From a checkpoint of a small image captioner: decoder width 320, 195000 training examples.
Rows from block 3 of the text decoder, named by matrix and row number. Rows with one number belong to one neuron. Each number is 128 + 32 x the weight over its row's rms, rounded and kept within 0 to 255. All counts start at 0. Numbers have three digits each. After the name is the row's rms in percent of the matrix's.
# fc1: MLP up (decoder.blocks.3.mlp.fc1.weight, 960x320), inputs 128-191
# fc2: MLP down (decoder.blocks.3.mlp.fc2.weight, 320x960, transposed), outputs 128-191
fc1.297 102:169155082148094163116157113108098151127130058157160143090106154131151102109142144115120122097133152158088146132106107137078160103144116152128171085111156086057142176094194104119092105162037143
fc1.298 098:156162165165157121121148105125096123166182114139130115115128170081149142084158099093135044133107162132129180151136110140134137065135113084136095143089199220133099154120149146087149117101130107
fc1.299 098:134148128104110119087123168140123099176137134175140052095146082143109074222120180105189188137071133109141128119154065113124133101170133154058134112138129137142080129123081173121169118095135093
fc1.300 107:107125017136108137154148052130079107169220137161222054128121147116089089117152163101164112167138143068092157160053142104125129138113131135076142159059151096144155091157090123140114110141164107
fc1.301 091:111112087139095080128142133103139122100189122199188154125163118122124136095131094130113102143155120079087118162138121165190145128135160147159151045091188114146153103116134124055147144123079126
fc1.302 098:143138135109126172118118078143084136173134174133129123105137128087153127182086154230173078092105128125123144137156132136096211142173137103086146138148164141078110126160116155160146120158195154
fc1.303 094:183113062119098110077100117059193113148181147135148118091121099204126141153158143118157202169114141090067173091121128143112140155117060134142145146121148109094135080062144119122045124141184138
fc1.304 092:132120213210147155124137089058101145120128144104175099142106201062147128160171142129114125154114123146160119114194121156114122152098156111088131166097122137128105118162126131149158162099137075
fc1.305 090:106101080141183135067120105139090073176124113164069107160120136141131192190096151103106024122077163134141133120165101127146139127110127161095180166181115048116106159081103079074127159108149122
fc1.306 094:057140137170114163141149139081169191132162138078099087131093137119128159099094160100179116093139118126098132141095114146115142088155142099100106111134049069137111152130132128146136132085096172
fc1.307 092:138166058131159159073115144118120151140140113142128163098084141112152133108093085075139129060135123149075201108088117158104160098159154171197102158147134080177148132134137131111160125087118171
fc1.308 108:090100116179133139090119158071174124155126135150139139151113158155103090177124174086083185124115146115102145119131116175099115093103134119117162103121145072099132102062130167062142166134103094
fc1.309 096:161126170143129144095107061069144127159130146133182154101114108145136146169138167136141167139144193065134188144117143164099110119146138117110139096058131130114112111130056091116132102138073106
fc1.310 094:140172127127154193122132096160123127193138139095118159117117135128178079076182132149173124118094103100125134116131127163143185048099122092099136137057077094157137101118181121113142136168136112
fc1.311 103:095102164049127109124154117127154156230185089157154132166141159128138074143110104152093097142077091088078155064118105127176114142093152147181125104110117151110116109168120142157134153133075115
fc1.312 107:119116107143142111109112117176189132114133143131131115117136108140107111180099139177139044124141098079098140074108115108152136104103133122119147091133087118166103122092139160155165133172184188
fc1.313 109:116179117157141131117151075168159135120125176166149137097085204160098081139167134155159116120153107085107158119081178113113141087175193167157151101116143185116121108122139172133142159188169119
fc1.314 095:107149124139154155101047169172120167165132159141066110116089129136123124139125128088097081149156105098083172092098093136125109112163134042108094140141178115163136171089130178100142142121133158
fc1.315 097:132145139107118194136125127073184165148115145184171110109154166191104145078145071132094140096103122136095147091123150120105087125102155068171193151136154126120142100132097119125112093152179128
fc1.316 098:127115096128107107082094095122162131119068156115111093124092164140137157101115132125134127124128128113170100130062183187120161081140143172126113165126088052063099056091196184106108152068149148
fc1.317 098:217153082127117131109123087095150055142136126165148136160135187138175157132123134130193080104107108096142153123193118147122124081217137150108135084125086138091116123105171144154135131126085161
fc1.318 101:101116140150106140133115143122191207106105117082114182132128167143127118118150106099122102150157067141103117023152155140174090100159194082164162083101157119065116089092139133089101107105097087
fc1.319 096:118172131121171095103152133136199198138207083093121139156144152072094084140103130089134064173138141109124130080116124156077174148173229100062114075066112149119141120056177144195171153126153093
fc1.320 099:213122166137110120151158156055146147156120117161097083099109086094199197123149099140174165183154082121115122095151137114144127098143110080132172114169141173106137144123161096103076085109110113
fc1.321 097:145107114116176172105055133136215121156109138077110161050100135122129119106134168136108136148134145110163173091115106092199109036168121131124128106055132108118178136092142112156160110108089147
fc1.322 098:168108130139137135125060136161151078169104146068088106158063160108101071131097088069118111107096123128138130161187155114070109126156115118092127095155121111122107103163099090131104218076087120
fc1.323 105:108080096045120148117157071167195134144107123158156162146163209103139103148124122137126173077216118158111121119078155111102099112063141157139185125177056105157129115104116147117167179130160126
fc1.324 098:132102139193100127148137082152170121133132131172126129070144158162121072094186113112129079115077081117103109151143107119193124086134149106113175172189165184117143094189179152134153093121125129
fc1.325 110:147129104149129202083175092128105114146193155183128114081109141098126149096133137090116173109093104149126164069113102185118156156121130149131109158136134106102107144177177123096122137111102091
fc1.326 108:126136074078107139144133126136082110147134160107136079167096148118171102146162124120166150103102119111107158137104123151151157141155126154119103241146119109113125123108158147138131169089132184
fc1.327 101:167086149148060113103074107128089176166186175151086125089135121170159135130142113149140116135112127074107125095136075143164122093115123080141182110180163139107081072078110175112180141102120081
fc1.328 104:151142099184139128125111105138105126116119133113176130127132119058127157147130130203170136164082166186121179160126196116116110106094200104184160146126178117157149086034135185180119141056137086
fc1.329 095:165155123165120138078167178092188149147135112162130128111126154105148097114097167150142147089134090112140065089113145103150127141099146114200177090139149075144127163087195115151119146134147155
fc1.330 111:176141135073084143169161092108065103127151129131142124124110152147136132075130096094108130100127113101143223151154123173111092140111113152133114153143125100136112067148198131130122138110159153
fc1.331 101:225144120151128060114083106118134094130146164135151094095119170110149103163182116131199145141067115144137125123110139168099142093149116108070243105189166092082103060106130135167103090127084087
fc1.332 096:149087169163050107134119113078203120120126114113113113106119131064097108145146160107082125173152155047110086126112085139156108141131153155098127108153086119114087126104101158113106104137164171
fc1.333 098:091149137141155211162101152138186128110129086164120074120133136153144134135112176079143192169185103069076137132094105093154176093127138106110115152086137104115144147129043116117133167121127113
fc1.334 095:127147050108140105116086089182091132125131159120160121139118165077127157195149135105171183094081151168110145145089165164111110144108086139125145109161109119146129136109125161145087156107113089
fc1.335 096:100110128157100171175113117090116125124122172111114108053118154128099077132093153164114129103166102139125127179084145115094174092090167148114141112141100161061121145079165171083149123153066182
fc1.336 100:094149171119110155120058111115109103088122176139121048151098123145091140113098151152146173053152133092070114169098185126176108147189113106145109148148166144122127099080075135114085164132104182
fc1.337 096:127214147093142170092161126111149140182147108187140111134097167187109131106132130096108105145124126135095140121113046159147167092149104123105138113135087077141039179193078148095168114088103096
fc1.338 095:180131114191169157155142195182147082148118123157119074147110154125087114072114179117133134123103132122101160164157150115034186068109095159124158155086117065117171129126089095124111140135123093
fc1.339 102:154100136150086166064133149105129142116095106158184120089158161111136113126151155131145110098109140152144086133105146164083171095074091113212162139165122099177125148162129128145087137156136048
fc1.340 097:164101163087080079161111168126146099162104096139116123118166162156151158177090145138170171130155182139108171108167123175170098120177180142133131076121132094140046105107146165123100073128142122
fc1.341 094:147122121118139066102073167112111145148162190107120104089153136159117085162170109133131165104129136153118132110147106167068176107111159149106092093141208151093128123114153150158139174103154123
fc1.342 099:148122163101145157108140097109089135120141073172122154136119083178108035175103162129150142128176138109122119140165053152131141097172116176113159122087150135061224112148142150139138160144075063
fc1.343 108:112152121096042208120091122104120140119164163098125211166104116105152133128121139126137141103092130081136152140143103141143152083182150089106108117065213118167119151124142152171142099099123133
fc2.297 100:127120166159123138126134121144144161103173137144127111117131130116155073128124134175149154169092196196111074056137140093117185167099156109106187120081141119115057156124107087125149125166193056
fc2.298 095:083115119154102116108092130149078148102183193026065146105090097061145110146132107185101133152176099115170158137164122113105117129176138078109167157114128157124172091101108101141077125158117171
fc2.299 094:151160111122123126146162147089171134105133105128032134128076119132137148133134206133093160131119043165128123094165193116116129053136150135113181113157120053099118103122138029144062156129124129
fc2.300 111:197120196062161100098081172108159100174101153105122061110109119115189136099088137172122183061088136154181152101151119159146113118037166125137121100186092133136151079078171170140095124095188149
fc2.301 087:162123148170104178133159132121128145118079124172131113115098112126105116130136165154099162148158082076117143126078087133126167162116162110094028119109138117133083091155114181060118187169091164
fc2.302 092:086127124152226088149128077050096139100118146164081104131122106131080108120076148150163095153108124175058132139175133152162112143100172117107147119158056093160169078129144167080167132104101153
fc2.303 094:100124120118113136168131127121124111074120124098084223113136136067143162147155111122133159122115108142134153133111172143151115128210135178175108052087136113128131180150079069112067137193121091
fc2.304 088:104121117113156168136094141100145098129156094179084153123192135086140067140124149113116121102109130112111178125070098182084110151119115086135074144152095104099115080113163091087090126126154120
fc2.305 080:112064112074094163139135120083139154120095113107133116144130130142130139163128107145129083114092179180117132106147138088117121110130103101152116115167103153150181129157117117143167080105086080
fc2.306 097:161211099093099118136126138142115135112121080079130124158126139088183195122113093182173125093127147147144177137187184094169118169126120125087120140160146099130154188089135151145162043118170188
fc2.307 088:081148136157145144117139048146169110115175108156070120103111140157113166105134147139113105149143091183121181150194085152097117163164121137109138108137133114155144122138051154060086148095096094
fc2.308 115:143162108063114092103151140117078096093128053115179132126189158155095181131105159146115146088091104128090174132124155161113107184142096179160127170186119071091084086150116148158070077154135113
fc2.309 094:092101185109070153080102177106137192102105148130098141085099113113158172122147089129150115120121095118126130108118105147123131117114099126109134125132136162115152135192100106164169095114147135
fc2.310 091:097108165108087175181135204094136115068103155157164141129155136139109089167122137044153117140156197114118149178059175119136153215111117171082124130072110169149092155200150126071126135139094178
fc2.311 110:126137112138134121098052143127102142130194152117123117142228145111142128096128135126129089178117164085119159095135121127098138151156150156136109170174151103096133167164081144089085110104105131
fc2.312 113:111175153120132149093081073127116091165059097120182137122175133126157149131105122106127134131187128109090149132113109169111147156105109077121140128156112102091110170120144131151164111151100086
fc2.313 118:129151125124148140161108125116143139067156115108109132164115141165146112118115132096137193132126161159162108160132097125122145067138114143123097107173152174117153171105099125135133156137110139
fc2.314 097:139132154133080150099107141136133166095087157138073150118112133127086076125095106155146170160111133136121111089102130064124170092135104043172119091106157121077168088134106129188173090180103115
fc2.315 097:145162123130105129182167106089105141092116108080127122160141125138130155159152144169121139113121108109140137114164117112124097046114190138099141102160147148176180148128129058163125099104109102
fc2.316 103:150177151157186143115085100118091152143127167183135120144165111119134120151187090106116130104144109153114150115155060152121124074122100087094140148146161069115150163072088100102082106118108153
fc2.317 097:128114134152149146128111075085130102132134119174096183155133106046151182218200091178120096171098112139122093099113138195142050123124151146138149139082149105139105121137121133134128122143115172
fc2.318 099:079093052125075136101100107135127122104100186138141117181168095152118136123127117128134059145176161128200152132125113128107162107139220136124140159097153132136142103146118090086132114127097088
fc2.319 090:162142132068116115105150160124094099114149101139152069081141142113173078113134153128121114109091113101118145157136078145113140106104157127134253082113152160069146128167175111119178129083114113
fc2.320 103:134180116141169062137140106140127077131108137064124173131115134124114109122112140184151114151134097136171077106151148103103084077053100144128085118148148149154117105106174118120101113139176176
fc2.321 095:162059097064160147157134137106105103184139129062110122112125165136125153102126183143142208044134166151177143115145146160124111121161127164124198108135083118076156123123128130101058125110107108
fc2.322 096:079096096101083118127120101155146107124186115126218057080140114114125108175072106133110126134142163140158164232149189107189137129140134122081099177133191102149146131143088113165113100079144156
fc2.323 114:142146075120101204175159128095128198127136121153128128149079180164129124106132114125087088129119145125101118159156172168063148096161115176191156106149164110113077198069168142158142125102112119
fc2.324 101:109111164139128129154150147196087133116093111131128093112132137111086129114090198122120152153165160110137082122153118117110067109131126142101096116185103135086168100181158129070133111190145098
fc2.325 122:096125134125103071141087197085139126118086107143178103097083114131116178137127154162185179154133083196130089090154170078167084122159069146140161149084074133149195123156143094156068122148141113
fc2.326 109:093119098113167140064133109141126156143115143084106099112141090100105108118061139130134177113125164142159082120200164114141091077087145106130129110109112149117174087122115147160117107126129155
fc2.327 112:134103147108142141098065109190153123146102124108061159082127098066072132144068142115103127141149111105127132136126113140127157080135117097105052073122138117110129090096117106072106155139099111
fc2.328 108:091089094175120099169131118128092177101168099108125133135165134168121132149094081059081083189114117077144166140107127125118153171147119175146081142118187083125110094111157102149129156170135092
fc2.329 089:083124084128096069157165118142146164156116101098118108108111098124145112059084153147130106181075141145136111146146192152087096132102124108105074198123116141165187167115095096100120131120103104
fc2.330 122:160108110122162065110129189091193135096123134115165160086127098086107168185109143170175146156097061180112125125126172091189124045069133101137129106141127114137157121127158142182087102175175090
fc2.331 107:103111150108108103149182166126140124155133140132143114135129134109112106085151131135144122148145125124114134159068077082108145144168087107137160184129164147151182126182106137136193129100164136
fc2.332 087:121127118128131120160140166122130140151094125160122113112107164121125153168138194074104107090130116113090164088102125128102084095118075130135162113095169104165092146117152145162146145116094156
fc2.333 096:106151126124170078115121188170068122116096121166142077095154079125115142120131112155142122165134102099124073143123178101178113126080109170132127218171140128125178139143108140104077110139126163
fc2.334 094:086185121119167110085155161193098120114097150114095138134138131129102182160089129178122111135135150136121136156149129107168122113186145111089145157180114109152123124143139174204110109115114179
fc2.335 092:162093113117164037188189113142080127082158099148159137125156077133128088185179108075165151110077107178135109130113178036099023102127083153126086089083134137162144118202102112161118147115129167
fc2.336 095:133107109152117133033121061123148113142118150081124097064082120145135135092130135153179204147126113124150080103166108116138066094132121102059117144149115169140148076087079104159107128120135114
fc2.337 099:095179067142137135099104118136115109090102175074091171144174132130102128102145153150130138080126101132077195123139085146114094131081197105144103180069132143163181123112067154134107122115100186
fc2.338 096:124148144033138074078108107095151119165154112102146082099191140049095128166188123154171155080105090164149150115116108148172075133088110175157127139157100127121116104127187135219079085102118181
fc2.339 098:130087112134159138128119065187093131121151159123083094118156158068134155151186095201129116094059094134107164120121112082096136109146139122143155083156160135132167148168181125150140094159156105
fc2.340 096:146115077186156107128109168107135099051102110063188130183088124082150148114138159098172138101131148121126101126083122155141162108170149174093121111155168174156156117110158110174137145080125140
fc2.341 090:149151132075100130090188103197099172107114177093145166087091085047109131075117081156171087095127140116115119176099130139093144147113147078114168114167117060146173146088142126195131138168096146
fc2.342 098:122082188136132154144134138133157151119086109205140141086097149146159134157145145079175130171115150151112101146165086170163165136076147139090159143122144103150114153091155085154147156091123093
fc2.343 111:142124106099164116119118162131062105098108101145163129157158105096141130144088062147162130132090143176123105115162153137164114181128141192060135150118144168095108109081109118154120135185191120